A small self-supervised image encoder, trained from scratch.
Data: 395000 training examples, 4.9 epochs.
Rows from block 9, named by matrix and row number. Rows with one number belong to one channel. Each number is 500 + 50 x the weight over the matrix's rms, rounded and kept within 0 to 999. All counts start at 0. Numbers have three digits each.
# convs0: first 3x3 conv (model.blocks.9.convs.0.weight, 192x192x3x3), inputs 98-111, a 3x3 kernel for each
# convs1: second 3x3 conv (model.blocks.9.convs.1.weight, 192x192x3x3, transposed), outputs 98-111, a 3x3 kernel for each
convs0.23:478573443518514574489431532481511486440591479520533534446427490469649449549528495541523495501556494514478516536526432452545455418493473445524509536534550577538481528516525479516555487469557443429536477452521570487463519495544489544503382498498522523488534435449503503434463516537459560442500630543519532467516564560497579497507515441467494437426549473527422477647404479623401449
convs1.23:506531482489483506580471556487425532568479532574495493532532448501351634465553575473486547461437494442450412542558555480527540476470565399512489445482542501552464557539521483491575458442490490505494519458465526484454555550624538535527454570593522465533559520443457494474409467440541455481456464472452493460431519424475447444540516529449541465431517436504536524527537497474490475
convs0.24:437501522529608404498479379506505507581504451446434558508533460511367484407508589583480524454464553439490539483475525532501576505497505545510536480559433644519374548516514498398513527262608559550511502485415538519544490468553396540547483547510721491471507462502347348635443498430535524468579627496458628474540656433632467442593407453532557459550478546546534471497504550478519587
convs1.24:574389479616392460617475424530525555430558454624388596525416540561535513535599461600351530313576515443436563422503517342515486614487431512513522570507530493557439477485431518534487519456596478564582516532636450409538456519498448475480506464485416529503462688539609439401440421484580547527504552498393494530553414360493483450530395463538540523426502465499550398458509503686439494
convs0.25:442461493482524455495493510440465539498548454544485530404489440537562514506487522555459569506527556469497504569515490480469446493503482426491444542563516494549500438461403585546547543522509486511482550551507544493479438466469463513466463494537483473517594565520414494484467525431573565531468552446508497451554592603551588586551474535497523436532484426472524544547546558460506458
convs1.25:458529420494500485521473558443516454554498543451585545437468402511432572625524520493495517516537507479454518475499416585517536446523421433439488454488483461574574564452462456477454540558635517462545463449420529442513511490470505568578588553541472500519510456550612562560541472526571540531514526500489405440520477529474398461504477454537484499517569497557511507548461495500457503
convs0.26:570505506367497545519483480541541484574517552463578512560454485539490507384648521494583602476514492538454440489456511492492523503504535520530481508544526491496467529403463537511563505532574486504447501487573541486441465507544503533597468408432509495576581510502553464404583574481536476539437515442594487547532538534578458610429468503489456434524528457467556539446565523520600494
convs1.26:397498490429489499445484390572420539488517514526432493521378532455460541575565416513503503561453504517477455533488450483577455511576530444584522495456539435474533561511500441551498555499539528518464396466480481514488487510475495558484666564474628542469477476489460535419550571541366446616455405388417504460465457529478498419437503499501495476405551498538528424459478586446477421
convs0.27:513400570458406541543541510503503474512485489457422495479449596476499463507475537486498552514525495523529533442489545460518533523471476508563465520600494605549492541503455505474445509504409484553509472494528433409457475516536553510499538561519486477550473461495508548489517563552464609540487528414478505471495492486497546534520497497522524531504491542500502374561562420453526518
convs1.27:484509456359665527460509523475523553406421480553547492510528502457541528470471498452508521469454530473476534467480467572480502507459520571544570518513544489463466555488576497499526587510476469505487523502540473499551500535474530498446531486479570513501524479526447506510508429517502542534447461541406442581524484509482503539458560537549429454563472424485491507529511414500484497
convs0.28:484506498568478470481567499573466504479548518490451486463642448508536480449567535540471487482601525485524526620384483534574438581472537467511412493557511492541524478468490530502544359485534463517494471540396547449533471513515496501415499558481530472526462414405454462523429521532417543508525545544481536482512535478517470493478499538524475585491528553511443509497525493432446543
convs1.28:489476543450517446584504512450582412579458551497501535515452641512474485480467576540502503463439519475532463541360517363480469468436397476440517427494456579485516522493607447478598527605482413583449532465497593496522456467541500519474592493414480447415532523628520611486452557521503504558413429517555497551557576508461439510576407515486506460467511494435549544500454558483438467
convs0.29:483458599472461471587475498420593590492474512490483437467509525478473502589518410489476455414448427555504500559456376524517576496539469473434515497524456523508479537433478408602550522523526485515558411545535559507464501485562466495460487462471540504488555502489601515508581409466497442476501487432475553503536374476540569526475482480462471399535408504547581500483561535462472530
convs1.29:473566458510462567506554485481507497509499486617527500651541477511570494552425569438468453551418484587468440500538441448416540556520446502475497510496519511569458393424501529546456603558454511481493441412518504469510440565510554550501496465554497503571441461543500497539561502490498564541514517439547442424528602472450553460446602482594551482446474542473440470501541425525556519
convs0.30:418574496456535512499588536470516494521555406481545477539463448494506566472539487534584442443467440482490460474487511555502451533564516537436339491487382482469585518475569484484503597484472467443544422509578488486462554555438554516509425521507494511475589481407517585531552537477409508484393476464447541497568554581496568529439454499522579583536579583497470441538521485648487438
convs1.30:456493527552512556473386484512477504532539541516494427517497387444465526571529511543589512571464519585497546546467468564499447557587535490513488469488413452412474488511462497611521480507522508551393523419497427472548461498529457519507592445521495500390480535456515503464541532517594409511433476474485503578454463459463524538445488555481546618586548473513472455538575532514457489
convs0.31:527555430504530509541454502430396396439502464540510437496540492511565521410492413430496534402418507519485509499447481539556515462482523548585466472549542464511497537491470592638518442537440538442506502443459480553446498466491540366460492525511539485510536536522515473512450543546528477543491499443546350434537505452498620653570558461598469549546501469449493508566489484440511563
convs1.31:568490550493504459504465468483551520500404513360563487608539588429514423560471460523503511426443469466444478473555437523524480474518512449468471531450445466484483450413508513654452529563562438517457506634570484566522471467409550574513562513481501465537528494471461530537564407420427516455414429468389517440559441451470541457534481459482530497519462505459447434519447393471526514
convs0.32:521598438512439543498461540501507555537575424505526510561396475478379469413477680442592473480581533531520442478474621511544547489450542518552424535600468477486418557602408425347459507499638397485495480542515641484488526556533432534531479539489481497527559513574288497635504459464441452556495604547448471418589504477581545487555481548529522551489420563497461485409487512430502558
convs1.32:375483581484586454540556517508447489542514442534520460338472539474609608505573537503489547522493481515436469466514518553517451499537515478457460468444482524524538411602469561494505487502516603537388537430520603531505556509457547429556396460414467452585563501504569503528406389557461494565571447553554522495549557422568480526507609459447563496486406517461512448445443485465496598
convs0.33:560514543494392543427547506514508488474414416523483591501408527512471561572481496541496497478451445452505461462559467543520574520565531391563399478553511475550405551516505558495470534437496515575538586574411503520506447501526445480475494518557468514491474566553448566665534528453501543463555538539559567469544567489519501481508473529521460514535460364459502419496459419504531528
convs1.33:560442496413582431410523501469463577455534505415527529484451571486524454468561475443455513509451499504409494481528428414558546438510464444496478462504470491439545528485416482437453451465462426512482479579525467455571563535461594499466449442529429495477425513498546468507506480470542469499512458505458517541534455551544512464512493523454531513471487569487495518492523490529442438
convs0.34:456397488460513448522451576473520584458521491464435542474532456484483512488436483536514515475508492461502472463447441520504433549566410545435479445559538506556476525526456472519496548512516602537506548496472494427450518508576460455466481533478452517488531536522478538576504513526582478566522520433420435516524506499501543558541531478444514506430470490450467541481482533545543431
convs1.34:477549434588472581483491620438541507472511511459469530438593572549456505449521473570471489578479462541476447482455500484513520451404482493468528458516573471563574428437396437435439560513475636552556532579530412482442452512518579525518562535535431514526475526536536620580506413478430518483560484582422460459420483476414521457512479479565536504509483551466473453511559506545469481
convs0.35:496557565511471566454526521466543471486471470473522500555483522487491500538457492510458496474515524541542501481553512573543525566494527492464461534552539495529446519560512481590540522487529512464454471494537485519486501512584551478505607565592497532508566473555499504504558507520426584536520469518454496445489452507512511564479508537495494499510513524526522491511492517490513461
convs1.35:489469516454493483510452480500473530516508481502506547476525551499482433439468467539503474515541508485470503480445451454463487561518514483535550511540525518497530547501510454440507470512496448546502553498496511546512488489473393492462501430470449487490561526499492511488455498442476495555433410478496547526550573553551542535519498494483529516531488485451494525486458459518461477
convs0.36:541498454534415469508533531477486449460530482445433500447590521494449544559528438478470481472527462416464495544556569548548494471511469300453593383549633556630570545529501542456423577469549388527495595590469463505460513522490481501463493449490489441540506556517557480559641464499530492490472555458461589482579461516446466520437517463442556511479570372518487443463544494518517507
convs1.36:470510548565488558586504451456495515509469545445588590561451457452512575371439572488490575507543554562406416546501524602507515514515449435430492525557533460494487488473519512482495511494514514704574634559354578378378530518549504469457475465520417565449480493538551607446496515529577556456491458434506527536569465447496416506481447460401442598547628762456493509510468528488496482
convs0.37:529358502509602594437536568379522566590420485478515520441541582478484568485573473497491495519490520483503526510544475465529441503546422494588428516524506507493517416529470461534482524433457507497465632504452493487514429416490454505452529503448496557487442448537499456551466582502672542421467456459611427484431518481553473488436463579518551371456465480453560538540575590576456481
convs1.37:494442560464446587516567578418554451437448495496528599580551579436451584449494589556437445465500558475412486542414553411477501456507539430545498509511508549448506487452439433474484467473509460577533513576504452467522549517445488463486546543575468483513486474466525511572533506467505413421483485534494499555502597514488492541402516519558384519475516500501535511540498382462485477
convs0.38:488512535439527512432580429488559521426593477504512491607517564399453462427463424405543507461543480524465481439434460442496504538459508451517452461597451465523452542440527498546536432588493472506552547520495401487508530437453481489470404476472477477473468455510512597501443524510376476664434478503489509435571435472487535580475499522486380531484428463449543531506604366513544483
convs1.38:498403534470532492473425547508548474446526417502605461519500561583468581527468402537494524517530560501486586539530471446520500456448451490480524523416436428466518533425566487460579420364539485558554527498467470507545472510541420568462474542463480391535524550466532527452514499517426501464506560488540561551577497432507508502483457405483486466444450474580413444585390536517477472
convs0.39:473567602550567436486454497527486511532467458477548506534480451513498462470453518516512458568458531483459536507498503603531430430539535536553473502500512512486402531530489490496427501507470465469450530503517510501535506551549541569528550546502493482465521493542462454469497485456474517527555497465540473474517606572551542542490496536544431501480558465509517482418490480504584511
convs1.39:532515556539521502451447475485489522503479604483504472533490543523481571569511442426512466480495466497420449465475486514498411548514521559511527484544465494554555517399470491506524522507543558506519515507494529515501555512547468491478475448491487498405466476457521533461539480447559524538557622572495416425440515521510478526490488490462524456435562547513483520559518560547562477
convs0.40:471544486597604445563437568533548503521500490443495513559476452452441445523569547488424446509618481519437475524505476462346479602534478474507472580542467477458445440525481471597522494514562433566543515486464503508512461470423461495416573482469459502480434496541524420491461475471573517547391477503508539572439493474457392401535450484524535467533575395512443483447474549516538525
convs1.40:373472568574353361450463579530520559405494470494499424488387387494525510521601534426611491540409512536544529529500428592590559536455544519488524423435430466500440462535497420431514461398600478496483468503556507498504526575465497447591474565487386518506462419490515441451482475466401456446603468477506534592476441468499434494499491551611447545551527467492449504461536492498479450
convs0.41:525562570506500492493513513565436546444453467558581610486474425465415597511523524467517558510480484482472496512491447488451582485557547526603533492551489514529459474571437521434474497511550528489591509499476496468522442534532619488521540489448506511455509495465558526496462574528447578504458556393490514530483472434448527450629465466475400549506546505542601531443420475568597476
convs1.41:422464529528452561449492464459488452501476555439470515494497538481630504576465522464477481465453509519472496583474461484530584552522485522474472455497477512451455537550468508458539503488489515584592588612538538457476465514492573499458514563557479433341524452488559597471581456497566458500505520520451442556499497498539501417450582495475491577537506435573454449472541538559545417
convs0.42:565305510409412584534433440451501451488431548536439453416534468598429497541390553529464546413472553494499484447539461524522458423488571409540546459547447488524447436346570474579517548403533529506540474487441477448456534458493424483493486541433559475564511522555413434566515555558526578538513503522516406483458464502581494448477432484468467514462466492520449533527508423472487531
convs1.42:561539576417533657449621577511388514409615430510492469408552483516522406526460547510413519501471529451521514440470556436505498483424475463491494512461600390532469527554460480545534452524438530515515494590537440480501510502532541562605511462490570570512486435577491541567405508626481536576485486537600437462535437450451505439476440482414564439496454480490520513462481524524552478
convs0.43:450386472483527520537512518440475402508582625410344481550595450522558423383540638442510558564488540576502444517489516514470486489531531494520457569440518549483528520412546570499360511519453498391549585459532471598466506493490420478507505441446532374442588536432412563499486496453474472482522484525593469442405460486543520429452452443510468464416458519488471473474544457541548550
convs1.43:523460454430584588573536581504542454493501442580468595373451622659562428595461554472528439504465448454414533447520468514469473363444514534585491516518520504487514499475509447489503484457456513513491462499416460457476523462466562462468530495489496511515647508463541659496453456545521485479528496473496483553468522537477473414516520532426452453523570539522533450571545556493518583
convs0.44:518440477437495516524495516448523513505450439525508501556546476452450614492631445529511497558546524514502515413583456506443583532495506486560471550565365514432472451480487552502566396505535502510506505453498495509471502438533502482472504533489441587615435483552457440547524553449556537535551533480545474502506470494452584523462437486491414563497479492484457504558473438443530470
convs1.44:508455497496424622507607475482464469529491565550576536535377584495563473568445533512461549438508524417475520510464467476523507548553483529538506474504489504459449500516559449570498498460438510464522459500500505529442536391426520516429462516413552547513465572583427492441494437461495442439514474417490494601456558518522471514478469517525592454465521461475546570491603474466454493
convs0.45:533489591558517496442481655571472513422526434582495485514432478555519501466468511492487466593456509515515458528495471591478477526537473575499451506498442496570507512530482511481578424523591465543484523524505524450487481516552505538519388471571627569538426414553503394709482502551512471562473497413542501457505559486442515441432484537564518487485507566472453589504474504417536472
convs1.45:409515619513509417481461579543402464590461506391481501563515506484520565535547417574495505452457526538457525428474478446432406592526468458449509477473465467528507480560434447505437583439509458507396493487482519463579513516555503478480460489474497628433505735479333558477403692640483475616528455597500475545439523489483533439519410388562481498458524461498494479405540494455572489
convs0.46:433421443549481559432420528570488511476520466490411434323482530502501495530530504459449382533564521564490489545463495473515451478532522401490564491599483556556466521510490440428431522496589438602609513533529431505394482467491519527502593573499489517533397469388461505598524481476478573450522489404437423531527537520466554491513481425427372424568522514415458495468516439507559586
convs1.46:506510623358436494592578566455567422427372393507494453420437398433492528430450537528478563550446527531589526503554481519528481502608553351377492523472493504491496478503486506451513450479465515527427407467487523480544551506562500485542455505534455427384581488630495443466535502562463466480564545429487439466534496512505486462480491493554554501553482481499437437478469455446555565
convs0.47:449506433485563602513578463463510468606487492426538481528500519461492469545447538518566463469585558435511506567459445468552476505526476502595494645556518488519568458533504501515539391502464482552429547527420511554486484541508492538600497559529511494452463538558475493517502530428579513536531502454434523552484490547465409477526496511462447513371569550448531513436511493446426495
convs1.47:445433469476474389518442536455492551470523479522497499408508518512455519471538527537506515487443557510544595508508538462514465474591559517508532547566482538591582557431584535479423442458548501498593491435638532481561586447574493502497462544509427458627494447506513495543514427453584471481552471480425565536468525543523477572417549551452569598490494520632483460561472439487448554
convs0.48:564477584425476501513508412409542418591518574625618597512489576588456521526577537567518506448454519419484491547589466602499472434454499543527493558541507516428369514568512463585538569575516423499564577483553498504606549502550434531465482519494518570522603580542350464411542598444567516444400477465443593531526481482486543526591626459574488505493564470534525562530485475493484545
convs1.48:489443496520466550430567406540482459449433409544491542538424567498578342478495508498456523485515436461447510484536513487487448599538506532519493507560483548390370512520482540395520472487439480506521464535490462479442510450481467493568574496548489569554454469435469516520509482546531565431561517463556535515527536519511458453453450482548561497529500461450483494474547605489545540
convs0.49:441436501520481491552503493543506535474473504474473442541559496479542429629670508542517591544456479433470469645492398542485527507509468453456533521539491542556540443462512456451404540542539456531492443539478474503510509490520405495541476490470519505549606436514442526558434523542463504563455523457490495485524537587450559524533487514528485448432569427515542523506521514380590494
convs1.49:499532444497518532582671656533467493556613480420567547432377432425458476611470541525567502513573445534540552488474378499423601529393413509452461569509517532513552502430457460530549543536571498527566545578651512432526518579463493483536517570511468492508514551435582464566515475526571532479476414487447544529507492459567461504497439545528506407530504476551473574544481464425489438
convs0.50:515523509579491489527581496556512530463528530453468527485401541480514427487522568453433452577556504458516516453488480463496494533474512547605556512568584497576497585437487533474521542471557437468535441527489536482427505589509534492536528460503511520503486405445489483512459547467593443419541449465506538554525544447513487474537460490540478519510542424523487463412500460471547471
convs1.50:509473450512531445512506547518481543470503549473513515367543485657459480512463455492534505543487471525490591520468488462514548438443417505478479546518440445382367480530573532501498425513453521519415494529550445498530517518532527532463528461489526512506478560531512461495487559483487582398463471534513462419489451499419501573490512567486562582511494586492503532488444580567465531
convs0.51:575496478458559481526488651582460445475548459488507502482559581512469502590440591449500485436566496487505519463490481511462484502569489511499481511590547592514494523476444532496542396487477422510470517471559536600520509476450477516528532538500460505504469463447425481462451493489622563500538461516465452501520466581510473401558545422473437494499544518452480545519516486530513562
convs1.51:417576424523424571544495452498450461523462501515518447470496444509585527381506511537464510512503523495440483506497471584588467541560503478572433536505402599555469497542527443472532543518540472468439525583470555525519452514487495501428570473478522502513470465450446481455544491493459499454480497556605510430452554464516580525444492468465474504464473535449521438481482571538492531
convs0.52:467564616483524503497423467537480393519455495506459519459482510490529541522500394565474408455476484482488476580425474477576536500509617556525432506485429460454520493488513521376467527497511536440454440448446487481502547504547526527544528479467472422441468552510508593525618431430529495415535477539524544560528492543524505538448428498563538521437415375520495466471531504486496556
convs1.52:427581618502514517515478607451458558457430459614532542547640355464617467556445511427578482492480440485549595348527512426423503593518517546548480518525461530440467487463485513493471455477478490504494468482488484475510510512492525509573476442594585504500512502539508462502494467409509448503504552513517499514433539501502528501491509428426471443454518514480573570627506488446564448
convs0.53:471428557552374513523509482492421477482468513502423545369543490495476559474547431478539512550565477460513581504530538611539567443559499413498550487611480504457487536526463510480494506510507513466418555523452531454488510548562497553513363474478522505483539530621509518504459499477444557559582584471566506482483496498470488468433487486531472443525468479457477464505585458453529539
convs1.53:576422450442516439425606498489519456499530460428568578572456505393487498506419530482505488567431513465468468521510492422450446492477398460439442486433505405552591522531446530480498529485597441468511523465467584540484543481483556510508591497480485477499400480423483426545527429431477532573501563531612503492503516519424483495481491527493471538552523475457490546560509496504525583
convs0.54:517551460480516523552448554503529556455541544419450447501506539461533453513513452502511468505480539420419491496480500461513503471505468483479460484525439446481502511544461505463544437498556485528501514527526467473502533505535544537535454471532553473531518545551552525526499551492477505518481431489493485533468504497427513472497450455491474533507503486528521490599535471541559503
convs1.54:484598525460496441503395475514523478493490568456565568527476513520454577497516478434515466487513479578514488556526510524546643405494483449474480581496554535497574443555526515576521558446478459462458512491514531539505523534506465538467505538467499530472514505474534596466544552546525531552553527538533486494535539440581594566476545494472522479507531541476487475540525449476484470
convs0.55:386485456435524461503536536486465509494511490561517563509475587538461528411601555557570495540461545464461463486507504434495454501459516593611543525466444445436456572543510530493433419556546440488424442469451464445462522453534481534491591594468484497506460460457484480481455615451537461441440524419533475566443487491471513441454494536526529454433487537473492411423521423507469442
convs1.55:478423609609509537539510499556571528494464466501586619447497594519580472504514508579452480495574473566477555469573478493508467484471456501562550527510485469482526528521589552465443542478482547518477523557492556571513410463435436494507545502493573533444496523554449536463433412501512537490403393547568473411496525526478445549521499483472411506450485485572492487562469546494520497
convs0.56:390492606586522445528544376400384554554516441467491468402428546544512438452535510439545503513516477564554505525628470503412573511516424582520539454478570472511473526628483459526546525458517528575547426511568495604469453478510532495451507475530558460492518416451626588386430588528462407531460426525520517531538643481506478517501422552613516427454509471490499404503568558575542506
convs1.56:534550426492476437442422584430518492435493565529457485533409592438543539458621518474457675505537520442402485541481440493535498571436426526514521434452454519538468385517559393517467539441439521389428452415498557501435514494473548496431569498439544397509513575516514542518433460472596552496445555509543511508465417552509482472560430551520549432531561417542421387471438489515524470
convs0.57:505545535424473427518479477498513485515498571498466429475559455556529482465456505460464485488507563557568504465482509457543440505501502518534464560556516499474505499472498514489435506569471564489459519475493536477442451555519465563483473406535470434501519517472471430449436484478623555662459556615621564538519489554439384418514488478526485539538502477530567426539550550459437476
convs1.57:455478495562558473487493449439443492479532512550476537455561502616530439556509530566479521514591541577574509527493524513512563469507567512484451468466579535507525569489504491493447487537531464462551547502425435507488499544477528523518485524570480494530565513423427480513496520504483514571442481535496543462473540471471435460478446449467500502506484432461459529575481427533545499
convs0.58:541543431552511474532421531482485489565488592411549445550507550465497502563452551483521462534561582586633465491515459487515460488453494502538510528555447468457457455486522522563430425527460525462483523483499430413408445512498446504490517582507539515594468536476469513416569421454567536437491481442490469483479511499554484529503534417472507439464488464496517512490498435474491434
convs1.58:494607388518513498497428446485461522467482480521494544473615384496428464479469484520458444483530570512535470497496485472522478454514570486508513570488508544504471479477526578475466481457497575566503475492466476547499435395496494461509526497467488439461534528448471525544485556458494532468531512451469571447495558603517503485518459443499488479620468464575514471503489450465394479
convs0.59:582507580518585428527412430503552554534508515478438438498691387600431577448484549485492477544510504522441456432513467535561492481492471568570549535560413493452406429476433532593491473472527432522522563510419492373564501537503556481487489522495449474410424569612550425444418540545487723588514690361579468392538407410491555536514541426510480386420468457479473514531486487564432525
convs1.59:439563445556479417445563380511492473490436513414483487484557597451504438538388532536482499432533386436464535524432581502565516601533381493522587506518459390464490431422436422476452521427441574451459513539488486533544471429514387509506516517443491584540486519571559557513592393442442373601481546505509487541522541510489541452519532440475546484509535562446542474473472496526443512
convs0.60:493475461506386503512461588525395456485542630559577452494612571495503488539478443516494478504505403533456575500455374526582528484482459446590475465462568425525520514479446416432513531568476555557466572456472529487535519459526467396450457540452571475439506458591436441452477488457426401528452439460420542544527499506466467473564445554424567465477586474451457512458561492553492532
convs1.60:484493525496589473543397529522517459520510481408485549632518485413465547446415485557580509516421488520528465573419495468522512562491419512472548511527599465553537582497471523555506498479582523505475519506471515440570537520513470555441454538536477431488488461455551519495500546465522439553478564485437533497514527465519421473417466484611509522483565532552489569588513518532516490
convs0.61:636375469523529597506466581577513655419549425445505520550564576529575498394472455547529506482458572486525488568516493512594444487562507482537547409525585447491479517573465550502542400489440546543417472559420451527500478389439505493470410436474581540522432501503412541451550497519488529575477441504423563500492474476506528525511497482578517467552494439497531563517510580477474589
convs1.61:440507546408439537501555429534445551516494573455456504476535507389498413467439416529480506442520477516578513559465508558451428597551444500445542489495538512433459550547515491546465556480416455488583404492497428443583490480535468473425567589459484522483526547547522556507456520573466542510546555511505428542580445530422518488549553490528562529519460459544466493497530477527558563
convs0.62:520511459475504543455482523508467544510478476502459524439553443499511412512618515522426530513555540434474486510458431422514436503591455399495453487571474512543500486443498450516580501418471505511526566571527452475446470491554497543568437417475512577477464489510567541624543474516562577494506558570511552547467521454476530525479492531532456529416487463506561520489462475552513503
convs1.62:470525489487505610553474503521501542538417512461495533444412564565448481488490558626496500491438471416569513493431554499493532513533578446445472476479545454446521471507546465409538499559549505587535549484429475563515537567502456471483468503524486487549473467532511458446416540511432500477466532476488519531473473532521498463538503476532577494521540478420496423454458532478467446
convs0.63:464501502480485470450602496485478511543547559569493454527491467552465454487529459557519600412537503436381472466452467518543506459482553510516461434574595459482493570516499438514589546483463513506620501468420512421558520468527537491467471429459477498530495471400626523563638433547428440480530508463522531453536466468406439545509563463538594458592520484465469428481492435496508508
convs1.63:406403525508484454538586569484428452490467481478521505512422459594516446575519519459520477543496544454613489497515486513505488587499548500490569406478513518460514512551517589532533549453449513519434466576580560549587515503525500500526513518490531586611564575557416446615503580494465538640418514539501510507544562525478531558507522542481446466436510498394556593510448537526440452
convs0.64:590486464481515448459451507568540527500446445451592545459468441417509486484482479553528499455476522450493536488638565517511461414450371421478588500598544631605580536512594524545417562432545587520506458453557507592390568536509451458428488470501477448457459509522446453531400483470483464400603469483497569506531516554513587540533458474480434629402444560550553458624434449456475536
convs1.64:520565503549475497508492332479446513551541484516541480486407517472558602567514602511415476475474488548455538500488503483516473488411511487508410435536539431577552439604472466526501516542656545545565618492427534425450534500494514451561473471449494529501518444521524531554600455433605505532455638536493420541373535499482466502384492587583523499568450527492446515489520504496433547
convs0.65:430459517374486529513552601456487446475502457512460414448585530529553597405497507478527455503481534425427443442419480610538516562562504443552505490519494475503483509505539458571541438492466551467481436448518417476517462491484473468504486482498603493531423450421498478522441512592427507500453527460505483490446462490515531474544478519474474476562485483475461465477521518522490466
convs1.65:534508520519502537469532501481506461491444556601497513552519559417493438509438564514565592545572462438413519511477482476460554454534570454500486536482525471485568506577550505511574536462557485526497461424535495559528524515520531541509482461488435427434480463521496503464503512516512425493462434507495491446477486488504501547569435416463462460516556486559511517486446520525542520
convs0.66:463451459437487490417508500548438494530466486515495520547383560493558537464465523521580470538474506608486531463577467443520477486584396496439612527550535490522510553482549454505512518498555633348493586410506613334537456514530451440528500486573513509417433534538466501444340486479389501521276532570496534466441543518442541416451552425457469507532390493453536426537477448485464538
convs1.66:579443556525506519596507585547497444530496477577472521614421425586483560463468376415547574465517539458547603473466472457514512454461461581415329583338337631323374469440526438538461457512464388387560475455459518389534463544512495529503496516513501489394533477460432437412506399469497503458567420401550500499526527494603530512460392650449448650396419665505449490492512466563495590
convs0.67:495379467539455508430462459453487508538498535607598461432520525428446500475520489488487548464538492435553528566529455592547504512490485566557460493620556440467455477473545539456488578463527456415486522570501517491486470435484538508458588484488534523545500475520510470538493462480495458549566467443430406479456574406547452476473514488557451484532549477489501509507484539549446486
convs1.67:613487514485580496534564468483490507486489436485456602449532513531518624446456506465528522455466414525525543482437590586538462484482494504454496473433374515534521505534505555399506425477524517530487582565513644547511473445494606465608413500595425523470494478495425541510521530532409544489543493500539585463537471473538605517499511491399503541466564549506522439453519473520569519
convs0.68:567442490558510568425633510499515451536566511560538521513470512509558529586563522477462516498507512489510495471415448568576479539526454474483453532467480498527526495536529492439413491520579471435521522567519538442461436578549485528540418466454569547522490533509410494469511512468526579508482520511487450510518529516498479511538499504474502492506487497483513484517586494484502459
convs1.68:496401561458452481511532473531458559405423527446496412436410493470401435565545500471471453551521437489487514478463458436459498568542537513472503499435501462513527572497471467402571475482503501471469476480481484553506442509546518515507448512493542496592465433490473438463474453548462479496467433474485505508487431535455528477477497513481535440541510463547486547452469492493432455
convs0.69:548479480524431508540408519516534521528399465483468438527493584505470578539478419460527506508512478541557507474490578522541487551488462505469481478564526442505461538492515499490506499512466448485462534561432388445418519509476518452485527506518537514455503516463472459476465488451484544523512569494497522567433452516445510522494516577523482547456545577502546519537459512459443459
convs1.69:484556526480608463525549521531572500490580498441597554522530512496466526389550445538453470523510531485478562505493497460477489468530526528464505507503475471504537470470477547433452512485514538515477512383469484508517531490431489483484508504521541523511511535514447522540489507551456539574529500466427449507392521558496454460463515529500518488498444550499516483501503531500534487
convs0.70:475474460555484440618520416412407531494494480486494482475434467423506553581441563464474404495509434575549512624467539529531532581518476433483451496437522517563551493440516562467423533563453506605545568419510495483522548465503536459474451465466561502412510469457426527510462534468590403522526551418548503495445515522476540534547398498580454469514525549483569438477528532448528496
convs1.70:560507372568517348612557524501473474509474535544545537444522519360487505555456442494407362534477538538528519615454410553485467412673561496410495463512526458485541514402473513570372563581582471452576516438495485539387491487501562499481599416485450469533465444504531468390566542409499505440515504476520462512554506505525508581539562500458495525533429495517565521489479498514471506
convs0.71:469420543598486576414572467486565479503447544482506489494627504503454612522422383467505500493470397519539472545462500530506519519442458488504487485554383455561445449565570498416450441502561521569463519450481463465429402465467475518540552478473434525448528540578514452571555498561496514574493475476496582561477555464534575541473439428499510473504465443480503466545553452458529524
convs1.71:518390477464592481542611541511461541478496485606340475635542457459447549503410488525561532555473584478455475542459525523536477449506580496478473525433571526485550508503488515542477517455579541467454525498451490452396485481443434465494486496537486443471429483545495440564497482483397497467550459474441462565545511437444480401567605433439406504501404496466440498498518433427558542
convs0.72:584406437461591415539374477524469620459514488523512573563536420441488481400546452503521495481473426517543476536495458418558506556555484492506508443422554504453517539456582415402421548549464526499490494527540447585536511408525473483479489504541453535453488543556460583536454575476444479444535576484491470552546455498460613485564468467497583461479463558498530506489517532494443496
convs1.72:516624415617381507533627394417531529615552423432514535484502589549547554565409445612468495538552517530551561491520474425455517441552473510436492438500506497505548467502455547527461522494550545485470448493437435487493429437500571555490480520518474514539451494561533535457524478469518530525577468469445448538517477491484468479513471525538461506576487535505528539476477508485481520
convs0.73:479592541340640589559419567566435486439465545515483478528549449424489446525379506587504446514545485528461531492349470461517407498620496524571458502464568503567565546454450532529419436573477598499495470579525551429491548502389486609559517520539413445484563384472557457415592555523514558543432454590441549578559462490502492442478481525526425609561441493484434502448520516563463459
convs1.73:471453424402361697572418479485521529521402567477563456515564477491598515594503486514486484499425501538473432577441465544483506411631490554463448434566504540507490553486502441427534535472458491450515495490507512480496510527421556429487510455486524597539469532587531538520526492566434496517431458474504434487526536523496577618512483456383466473370361515539592520482513446526434470
convs0.74:445457577402542586421503609581565486469542535449409456381484554569466410455433515469474506492491492448496545470484505480534465520519565459502489429538573496479622512530509426598467561564459481421534446472443546478496516474525488515481441423523541553500513439527506492550482558529506538424535471498472469481547525472502497407591447554583424537653457540504553482514524538464557498
convs1.74:413477670423478638486583597518547504548531470598501475565416566562501516357479501530490515525488478529474403458519503408484448384519486513545476505484416466405487580498452495448536514497506469521374462524531487480542444534579476404486490517484502498435544542467476401491582509534493471508392403586560494401476482467432538518527485419491502494451476510495491532555522402448461522
convs0.75:641439505470494569448569561562479513454436535473518374565626524544526526486441511453505499533423419409505568561521574519422594501509530549540387504562499496560464480493484408517503403449595525510514528518379550440393523389500508467489482483485465493574500488484408607556530450485490561474508453552574516568527448520486387524427436549496436446541491450412443498593476486474537419
convs1.75:387523593486533448350541434538468481548607523412487556475651503551445446480382457502381642536564471531486498544476489513479467707468474508559449441486513558501514410590527530442543561493420464465501514523564460444549511475530478548447447571458477493438475562495479543537477508424553446561443574504492582401406520490466523548636487509585550429516547544526467531453491470488479457